From a checkpoint of a small segmentation model: activation relu, held-out accuracy 99%.
Rows from block 8, named by matrix and row number. Each number is 128 + 24 x the weight over its row's rms, rounded and kept within 0 to 255. All counts start at 0. After the name is the row's rms in percent of the matrix's.
# convs0: first 3x3 conv (model.decb.0.0.convs.0.weight, 64x128x3x3, standardized in use), inputs 96-103, a 3x3 kernel for each
convs0.0 102 [128 128 128  85 128 179 128 128 154 128 128  55 128 161   9 128 128   0 128  84 128 128 128 128 128 128 128 128 128 128  95 128 174  87 128 128 128 128 128  67 112 128 128 128 172 170  92 128 164 128  72 190 167 128 128 128 128 128 101 128 128 128 128 128  97 112 128  56  80 128  33 128]
convs0.1 102 [ 78 128 128  58 128 128  80 128 165 128  74  85  63  75  80 128  84  59  99 128 128  92 128 170 128 182 128  65 128 128 128 128 128 128 128 128 128 128 128 128 128 128 128 128 128  95  84  56 100 128 128 128 165 155  58 128 128  81 128 174  74 128 172  76  75 153 128 128 128 128 128 128]
convs0.2 099 [ 65 128 170  48 106 156  98 153 128 158 168 128 163 128 128 128 128 128 128 128 168 177 128 128 158  81  41 128 128 128  77  62 203  77  97 128  96 128 128 128  86 128  98  95 128 128  72 128 128  87  80  95 128 128 193 246 128 128 189 128  88 161 128 128 155 128 170 128 151 189 128 128]
convs0.3 100 [128 154 128 128 179 156  74 210 128 128 128 128 128 128 128  92  80  78 128 128 128 128 128 163  70 128 128 128 128 156  99  89 128 128 128 128 128 179 128  82 157 128  73 128 128 185 128 128 128 128 157  81  53 128 128 100 128 128 128 128 128 128  83 128  80 128 101 128 164 128 128 128]
convs0.4 100 [167 128  84 128 128  73 142 128 128 128 128 128 128 128 128 150 151 128  82 128 128  60 174 194 128 198 128 128 128 128 103  84 157 128  77 128 128 169 128 128 169 128 128 157 128 128 128 128 128 162 128 128 128 128 171  53  54 128  72  64 128  70  88 128 128 128 128 128  95  87  31 128]
convs0.5 098 [ 91  37  65 128 107 128 173 189 128 128 128  89 158 128  88 128 128 164 128 128 158  74  52 128 128 128 128 162 128 159 128 179 190 128  87 128 128 128 128  70 128 128 128 128 158 149 128 216 128 128 168 128 128 128 128  88 100  88  50  47   0  26  57 128 128  93 128 175 128 128 212 194]
convs0.6 101 [ 94 128 162  60 150 178  71 166 170 128 128 128 128 128  82 128 128 128 128 128 128 157 128 128 128  90 128 128  88 128 128 128  86 128 128  94 128 128  91 169  96 128 128 128  84 128 182 128 128  58 128 128 128 128  46  97 128 128 128 154 128 128 128 128 128 128  95 128 128  52 128 132]
convs0.7 094 [ 56 128 128 128 171 128 184 185 128 100 178 128 128 159 128  52  98 128 128 128 128 128 128 128 128 128 196 128 128 128 160 128 128 128 172 128 128  93 128 128 128 128 175 197 192 128 128 128 128  88 128 128 128 187 128 128 128 128 128 128 128 128 128 193 128 156 174 128 128 128 128 128]
convs0.8 100 [ 81  84 128 128 128 128 128 128 128  94 128 161  31 128 163  33 128 161 128 190 128 128 180 128 128 128 128 128 128 128 128 128 128 128  97 128  84 128  49 128 128  77 161 128 102 128 187 154  69 128 128  70 128 128 128 128 128 128 128 128 128 128 128  61 162 184  78 180 128  99 171 159]
convs0.9 107 [128 128 128 128  85 128  90  92 128 128 128 128 149 160 128 158 163 128  89 128 128 128 128 106 128  90  69 128  76 128 104 128 128 102 182 128 198 166  86 184 128  97 128 128  77 128 128 128 128 128 104  99 128 104 128 101  86 128 110  86 128 128  93 128 128 128 173 128  71 157 158 128]
convs0.10 099 [128  67 128 128  80  76 128 128 128 128 128 128 128 128 128 152 128  86  32 128 188  65 128 194 128 128 158 128  69 128 152 108 128 128  89  85 128 128 128 128 206 128 128 128 174 128 128 128 108 128 157 128 128 128 128  96  89 128  83  63 128  83  94 190 214 128 166 188 128 128 169 128]
convs0.11 100 [128 163 128 128 178 128  70 128  99 128 128 128 128 128 149 158 157 178 128  83 128 128 158 202 128 128 170 128  45  45 128 128 128 128 128 128 128 128 160 214 205 167 128 128 128 128 128 128 128 128 128  92 128 128 158 128 128 194 128 128 128 128 128 128 163 128 160 128 155 128 128 168]
convs0.12 099 [168 128 128 128  88 128 128 128 128 114 128 128 128 128 128 128 128 128 128 128  80 128  82  79 128  83 128 128 128 128 128 167 128 128 128 128 199  74 128 216 102 128 128 128 157  84 128 128 111 174 128 128 194 175  99  67  94 128  83 100  20  25  11 128  73 128  97  45 128 128 128 191]
convs0.13 096 [128  98  53 176 128  63 176 128  88 128 128 128 128 128 128  66 149 128  62  60 105  91  76 128 128 128 128 128  87 128 160 128 128 128 128  88  92  97  89 128 201 128 149 182 128 128 128  96 128 128 100 128 128  83 128 128 128 128 128 128  93 104 128 128 168 187 188 169 128 177 170 128]
convs0.14 103 [191  91 128 193   0 128 128  44 153 102 128 128 128 174 128 128 128  91 128 148 128 128 186 100 128 176 128 128 128 187 128 128 128 128 128 128 128 128 128 128  96 128 128 128 159 150 128 108 128 128 128 128 157 187 103  78 128 128 128 152 128 128 128 128 173 128 176 210 150 128 128 154]
convs0.15 098 [128 128  94 128 172 102 128  71 128 128 128 128 128 128 128 128 128 128 128 128 161 128 128 128 128  76  65  93 128  89 128 128  96 128 128 128 128 128 128 128 128  85 128 128  90 128 128 104  64 128  87  42  49  61 128  61 128 128 128 128 128 128 154 171 128 194 128 128 208  70 128 161]
convs0.16 101 [ 84  76  70 128  45  47 128  76  45 128 186 167 156 128 128 167 128 128  96  88 128  87 157 128 128 128  93 128 148 128 128 164 128 128 128 128  40  50  66 128 111 128 128 106  91 128  98 128  99  72  97 128 128  86  79  77 128 128  90 128 128 128 152 190 128  73 105  74 128 128 128 161]
convs0.17 102 [106 128 128 128  32 128 128  84 128  91  89 128 128 102 128 128 128 110 183 128 128 128 176 128 128 170 128 128 168 128  18 128 128  64  74 128  96  90 128 128  91  70 128 128 128 128 128 128 128 128 128 128 128 128  62 128 128  97  86 150 128  86 128  70  47  78 155 145  43 128 128 128]
convs0.18 101 [168 128 128 163 162 128 172 187 128 105 128 128  48 128 105  85 128 128 128 128 128  68 128 128 128 164 175 128  86 128 128  73 128 128  86  99 128 128 128  88 128 128 128  94 160 128 128 162 128 128 149 128 128 128 153  73  67 152  97  92 128 128  99  86 162 164 128 128 128 128 154 128]
convs0.19 099 [128 128 184  47  60 128  82 104 128 128 128  84 128 128 128 167 128 128 128 163 175 128 194 154  82 178 128 128 103 128 128  81 177 128  94 128 128 128 154 128 102 128 128 128 128  95 128 128  75 128 128 128 128 128  92 128 167 102 128 175 128 128 128  68  90  96 128 128 128 128 128 128]
convs0.20 100 [158 128 128 146 128 128 128  64 128  94 164 128 128  83 128 128 128 128 153 110 176 150  85 195 128 128 128 190 128 108 128 165  84 128 128  66 128 128 204  91 128 196 128 128 156 128 103 152 128  62 128  98  59 128 128  75 128 128 128 102 128 169  88 128 128 210 128 100 170 189 128 128]
convs0.21 105 [128  91  59 128  95  53 128 128  61 128 128 128 128 128 128 128 128 128 128  82  63 128  93  49 128  86  83 128 128 164 128 160 128 128 128 128  94 128  73 128 128  76  77 128 128 128 128 128 128 128  84 128 108 128 128 128 172 128 128 187 128 128 169  81 157 182  96 155 150 128 128  77]
convs0.22 101 [187 128 104 184 166 128 128 155 128  97 128 153 128 128 128 156 164 128 128 191 128 128 158 128 169 128 105 128 128 128 128 128  87 128 128 128 128 128  90 128 128  75 128  99  62 150 150 200 168 128 128 108 128 128 128  87  74 153  61  54 128 106  71 128 214 128 105 178 177 128 106 128]
convs0.23 103 [142 128 112 128 128 128 128  42 104 128 128 128 173 128 128 128 128 128 128 128 128  57 128 128 128 171 128 128 128 100  73  48  98  93  60  65 143 109 128  94 128 128  80 128 128 128 128 128 107  96 160  90 128 187 128 128  63  90 109 128 128 128 110 128 128  82 128 128 128  69 151 195]
convs0.24 099 [128 170 170 128 128 152 128 193 128 128 128  96 128 128 128 128 128 128 181 128 128 128  93 128 168 128 128 128  82 128  56  74 128 100  94 128 128 128 128 128 128 128 128 128 128 184 149 128 154 164 154 128 128 153 128 178 187 128 166 211 128 128 164 150 154 101 128 171  80  85 128 128]
convs0.25 102 [ 83 128 128 128 128 128 128 153 128 128  89  67 128  98  95 128  80  92  78 128 176  66 128 174 128 128 152  93  65 128 128  25  99 128  86 128 128 128 128 128  93  73 104  96 128 159 171 128 128 128 128 161 128 128  91 128 152 128 128 148 164  97 151  64 128 128 128 176 128 128 170 128]
convs0.26 100 [128 128 169 128  56   0  86 128  56 128 128 128 128 169 153 128 128 128 128 128 128  80 128 180  61 128 172  82  83 128 128  93 128 128 128 128 128  72 128 128 104 128  92 128 128 164 148 128 128 128 172 128  84 151  60  75 128 128 128 128 128 128 128  59  77  23  82 128  72 158 181 128]
convs0.27 100 [128  82 128 128 128 106 159 128 128 128 128 128 128 128 128 128 128 154 128  77  91 128  90  45 128 159  97 128 158 128  93 128 128  94 128 128 128 128 128  72 128 128 128 128 128 179 128 128 128 128 100  98 128  85 158 186 128  92 140 161 128 128 128 109 128 128  69 128 187  64 128 128]
convs0.28 100 [128 191 128 193 164 152 179 102 128  62   6  41  37  79  76  82  46  97 105 128 128  93 128 166 128 128 128 128 150 128  94 128 128  70 128 128 100 149 155 128 128 128 205 128 128 128 128 165 128 128 128 128  77 104 128 128 128 128  56 128  93 128 128 128 128 128 196 157 128 157  94 128]
convs0.29 102 [128 149  86 177 157  94 173 128  81 128 128 128 128 153 128 128 176 128 128 128  71 128 109  69 128  98  90 106  86 128  59 128 128 128 177 175 128 128 128 105  43  78 128  75  87 128 128 128 128 170 162 128 175 210 128 128 128 128 106 128 128  94 153 150 128 191 158 128 128 166 158  98]
convs0.30 098 [186 128 168 128  28 100 128  63 102  82  75  99 128 128 128 128 128 128 128  98 171 128  98 128 128  81 128 128  98 128 128  86 128  94 128  78 128 107 103 128 128  87 128 128 128 128 152 160 128 128 162 128  70 128 128 105  90 128 101 102 128  90 128  99  96 128  83 163  78  82 154 128]
convs0.31 099 [ 85 128  76 128 128  79 160 128 128 128 163 128  62 164 128  82 128 171 128 128  65 163  82  40 128  81  70 128  86 103 128 128 128 128 128  99  77 128 183 108 128 193 128 128 128 128 128 128 128 128 157  74 128 171 128 128 128 150 128 128 150 128 128 128 128 128 128 128  51 128 128  51]
convs0.32 096 [128 128 128 163 151 128 165 128  79 128 128 173  55 128 128  89 128 128 128 128 128 128 186 128 128 128 128  69 128 128  69 128 170 128 128 128 128  79  89 128 128  78 128 128 128  72  84 128 128  86  89 128  88  65 128  97 128 128 128 128 179 175 128 128 128 128 169 128 128 128 128 128]
convs0.33 103 [115 128 190 128 128 168 128 101 128 128 128 128 128 128 128 128 128 128 128 128 128  70 128 128  92 128 128 128  95 128 128  57 128 128  60 128  94  77 128 128 128 128 177 172 128 176 128 128 169 174  90 128 128 100 128  61 128 128  85 128 154 128 128 128  76 128 128  42 128 128   0  63]
convs0.34 096 [128 128 128 128 128 128 128  99  91 128 128  96 128 128 128 128 128 128 128 128 128 128 182 128 128 167  83 128  81  62 128  94 128 128 128 128 128 128 128 172 128  81 173 182  80 157 187 128 171 156 179 128 160 219  95  75 128  91  68 128  95  27 128 128 128 128 128 162 128  90 128  92]
convs0.35 099 [128 128 128 128  82 128 128 128 128 128 128 146 128 128 128 128 128 128 145 128  79  78 101 128  56  75 107 128 128 128 128 152 128 128 128 128  69  89 128 108 128 128 128 128 128 128 128 128 128 179 128 128 164 101  94  87 101 128 128 128 128 128 128 128 175 128 195 175 128 198 158 128]
convs0.36 093 [128  75  92 128 108 128 128 128 128 128 128 128 128 128 128 128 128 128  76 128  92  75 128 164  99 183 128  86 128 128 128  74 128 128  63 128  72  36  61 128 128  84 128 128  68 128 128  77 128 128 128 128 128 128 128  56  94 128  73  59 128  67   9 128 104  43 128 169  88 128 128 128]
convs0.37 102 [162 128 128 128 128 128 128 128 128  31   0  35  22   0  72  76  26  65 128 186 128 128 192 128 128 163 128 183 128 128 187  92 110 170  91 128 128 173 128 128 128 128 128 128 128 128 103 128  93 128 128  80 128 128  98 128 164  71 128 128  79 108 128 105 173 165  78 128 161 128 165 128]
convs0.38 096 [128 128 128 128  69  64 128 128  64 128 128 128 128 128 154 128 128 144 128 128  54 128 128   0 128  84 128  74 128 128  90 128 165 100 128 102 128 128 186 128  98 104 100  87  76 154 147  79 128  99 128 177 183 178 128 128 128 128 172  87 128 100  89  85 128 128 102 160  98 128 163 128]
convs0.39 099 [128  58  88 128 128 128 128 171 175 128 128 128 128 128 128 128 128 128  67  70  82 128 128 128  99 128 148  90 128 103 104 128 153 128 128 128 110  99 128  93  84 128 128 128 128 128 128 128 128 128 128 148 128 128 128  51  63 128  76  84 128 128 128 128 128  92 164 100 128 128  63 128]
convs0.40 099 [168 100 109 128  92 128 128 128 128 128 158 128  58 128  82  77  65  71 128 128 128 128 128  88  96  81 128 128 128 128 147 128  67 128  93  82 128  99  98 128  97  90 128  90  99 128 128  53 128 128 128 187 128 182 164 128 128 162 128 128  92  90  82  84 128  41 128 128   0 128 128  32]
convs0.41 097 [128 128 128 128 128 128 128 128  73 128 128 104  64 167 128  88 203 128 128 160 208 128 128 184 104 128 128  68  42  97  95 128 128 128 128 128  95 128  83 128 128  69 128 128  46  56 128 128  88 128 128 128 128 162 128 128 128 128 128 113 128  90 128 128 128 106 128 128 128 128 152 159]
convs0.42 098 [ 93  78 128  94  75 148 117 109 128 104 182 164  74 172 128  90 108 128 155 128 128 128 160 128 128 128 128 128 109 128 128  87 128 128 128 128 128  65 128 168  87  72 128 128 128 128 128 128 128 128  90 128  84 128 128 128 128  91 128 154 103 128 163  63  82 128 128 103 128 176 180 122]
convs0.43 095 [128 155  99 197 128  96 128 128 128 181 128 128 128 128 128 128 128 128 128 128 128 128 128 141 128 128 128 128 128 107 128 128 128 128 148 155 128 128 174 154 128 128 153 128 128 128 128 168 205 128 128 195 128  76 128 128 128 128 128 128 128 156 128 128 168 128  93 128 128  80 128  98]
convs0.44 098 [128 128 128 128 128 128  87 128 128 160 174 225 128 189 128  87 128 128 128  44  28 128 128  78 128 128 128  61  92  73 128  58 107 155 128 128 111  32  59 128  77 128 128 128 128 177 184  89 128 175 128 128 128 128 104  47  54  89 128 128 128 128 175 128 163 128 108 128 128 128 128 128]
convs0.45 102 [128 128 154 177 128 128 158 114  86  63 128 128 128 128 128 128 128 128 128 169 154 128 128 128 160 128 128 111  76 128 128  96 128 128 128 128 159 183 128 128 128 128 128  96 128  86 128 172  63 158 159 128 193 181 128  97 128 128 100 163 128  96 128 128 184  88 128 173  62 128 128 128]
convs0.46 103 [156 128 128 147 128 128  89 128 128 128 128 102  94 128 128  87 128 180 102 102 128 128 161 128 128 128 128 149 155 128 128 128 128 128 128 128  90 128 163  72 128 128  99  86 128 128 168 128 128 128 128 128 128 128 128  80 128 128  37 128 128  71 111 153 155 128 174 154 179 128 128 156]
convs0.47 104 [169 128 107 168  90  76 128 128 128 158 154  27 128 128 108 128 169 128 128   0 128 128  91 128 158 128 128 128 128 128 163 168 128 128 161 128 128  81 128 128  68 148 128 128 166 128 128 104  89 128  47  65 128 128 128 187 128 128 174 162 128 174 147 128  82 128 128  12  95 128 128  52]
convs0.48 096 [128 128 128 128 128 152 128  86 128 128 128 128 128 128 103 128 128 128 100 212 174  69 210 128  72 128 128  77  81 155 128 128 152 128 128 172 128 128 128 128 128  77  84 128 128  88  80  73  96 128 128 128 169 128 128  96 103 128  94 128  97 128  93 128 144 128 128 128  56 128 128 128]
convs0.49 098 [128 128 128  94 128  89 128  60  96 110 128 128  98  77 128 128  65 128 128 128  55 128 128  78 158 128 128  90 147 170 128 221 188 128 128 128 153  83  55  94 128 128 128 128 128 128 128 128 128  90 128 128  87 128 128  79  25 128 103  51 128 128  85 128  96  59  92 104  98  90 128 109]
convs0.50 098 [181 174 128 156 169 108 128 128 128 128 128 128 128 128 128 128 157 128 128 128 128 165  45  30 159  69  84 164 181 128 128 128 128  89 128 128 168 182  77 128  75  79 128  94  95  77 160 163  85 199 186  86 200 198  97 128 160  92  91 128 128  78 151 167 128 128 128  90 128 128 128 128]
convs0.51 098 [128  44  57 204  91 104 128  71 128 161 128 128 128 128 128  98 128 128 128 128 128 145  97 128 188 128 128 128 128  97 128 128 128 128 128 128 128  93 128 128  88 128 128  74 128 155 128 128 128  94 102  64  64  68  91  74 128 128  90 128 128 128 128  95 128 128  90 128 128 128 128  31]
convs0.52 099 [ 91  72 128 128 128  72 167 128  61 102 128 128  60 128 128  52  89 102 128  94 128 128 128 197  64 128 162  63 128 177 128 165 174 197 181 176 128 128 160 128 128 128 128 128 128 128 128 128 128 128 128 128  79 128  89 128 128 128 128 128 128 190 160 106 128 128  75 128 128 128 128 128]
convs0.53 107 [128 128 128 128 158 150 128 128 128 128  74  55 128 128 128 128  92  74 128 128 168 171 128 128 128  86  86 128 128  96 154  99  67 166  98  95 128 128 128  87 128  57  92 128  94 176 128 155 166 128 128 128 128 106  31  86 128 128  93 113 128  92 107 128 128 128 128 128 128 108 128 128]
convs0.54 105 [128 195 153 128 157 166 128  77 128 128 128 128 128 152 128  93 170 166 128 128 144 128 128 150 128 128 128 142 185 200 128 176 189 128 173 165 128 128 191  94  60 128  67 128 128 128 128 128 128 128 128 128 102 152  81 128  82 128 128 128 128  94 128  86 128 128  78 128 152  93 139 160]
convs0.55 100 [128  84 128 128  38 128  50 128 145 128 128 128 128 128 128 128 128 128 128 128 128 128 128 175 128 128 155 128 128 128 128 148 159 128 128 168  77 128 174  84  71 128  93 101 144 128 128 128 160 146 128 199 190 128 128 128 128 128 158  70 105 128  45 128 184 215  87 149 184  85 151 128]
convs0.56 098 [181 128  86 128  83 128  87 109 128 128 128 128 128 128 128 128 169 157 128 128 128 128 128 128 128 128 128 128 113  77 128 128  95 128 128 128 128 128 128  81 128 201  71  67 154 128 128 128 128 128 128 128  72 128  86  78 128  91 128 128 128 128 128 128 128 128 128 128 128 128 128 128]
convs0.57 099 [128  52 128 128 128  92 128 128 162 128 128 104 128  85 128 128 128  98 128 128 128 128 128  77 128  68  90 128 197 128 128 187 128 128 128 128 162 128 192 128 128 128 128 128 128 128 172 128  70 171 128 128 128 128 128 168 128 128 128 153 128 128 128 128 128 128 128 155 128  63  88 128]
convs0.58 101 [ 92 128 128 160 172 128 128 128 161 128 128 128  44  57 128   0  17 108  88 128 128 101 128 152 128 149 161 105 128 128 128  86 128 128 128 128 128 128 128 128 156 128 173 166 128 128 128 128 128 128 128 128 128 128 180 128  64 162 167 108 128 163 128 128 128 128  58  79  68  86  15  59]
convs0.59 099 [128 128 128 128 165  69 128 150  56 128 162 128 128 167 128  88 128 128 128   2  63 128   0  82  83 128  94 128  89  81  83 128  87 128  99 128 128 128 128 128 128 128 128 128  91 128 128 128 128 128 128  75  89 128 128 128  92 128 154 128 128 128 146 128 128 150 128 128 128 128 128 128]
convs0.60 104 [ 73 128 128 128 105 128 169 160 163 128 177 128 160 128 128 128 103 128 170 128 128 128 128 128 128 128 128 128 128 116 128 128 128 113 128 128 151 128  86 128 128 168  78  59 165 180 155 157 128 128 166  96 128 128 155 128 128 128 128 128 128 128 102 128 128 128 171  88  94 204 128 128]
convs0.61 104 [128 191 128  79 128 151  87  93 155 128 128  61 159 128 128 128 128  69 128 128 183 128 128 128  75 128 128  90 128  60 128 164  90 128 128 128 128 128 128 128  97 128  73 128 128 128 128 128 128 128  91 104  80  73 128 173 128 105 128 128 128 128 128 128 101  64 159 128 128 166 128 128]
convs0.62 097 [128  85 128 128 128 128 128 128 183 128 128 128 128 157 128  81 128  84 128 128 128 128 128 128  88 193 128 188 128  91 128  95  54  94  58  83  73  84 128  60  77 128 128  92  74 100 128 158 128 128 128 128 128 128 128  91  81 128  45  81 104  69  61 128 128  88  88 176  90 102 128 128]
convs0.63 104 [128 182 128 128 174 128 128 223 128 128 128 101 128 105  41 128  85  86 128 128 169 128 153 187 128 128 128 128 162 128 179 128 128 103 164 128  81 151 159  78 166 180  92 128 175 169  54  62 128 128  75 128 128 106 128 128 128 128 167 155 128 191 128 128 181 128 165 128 162 128  87 128]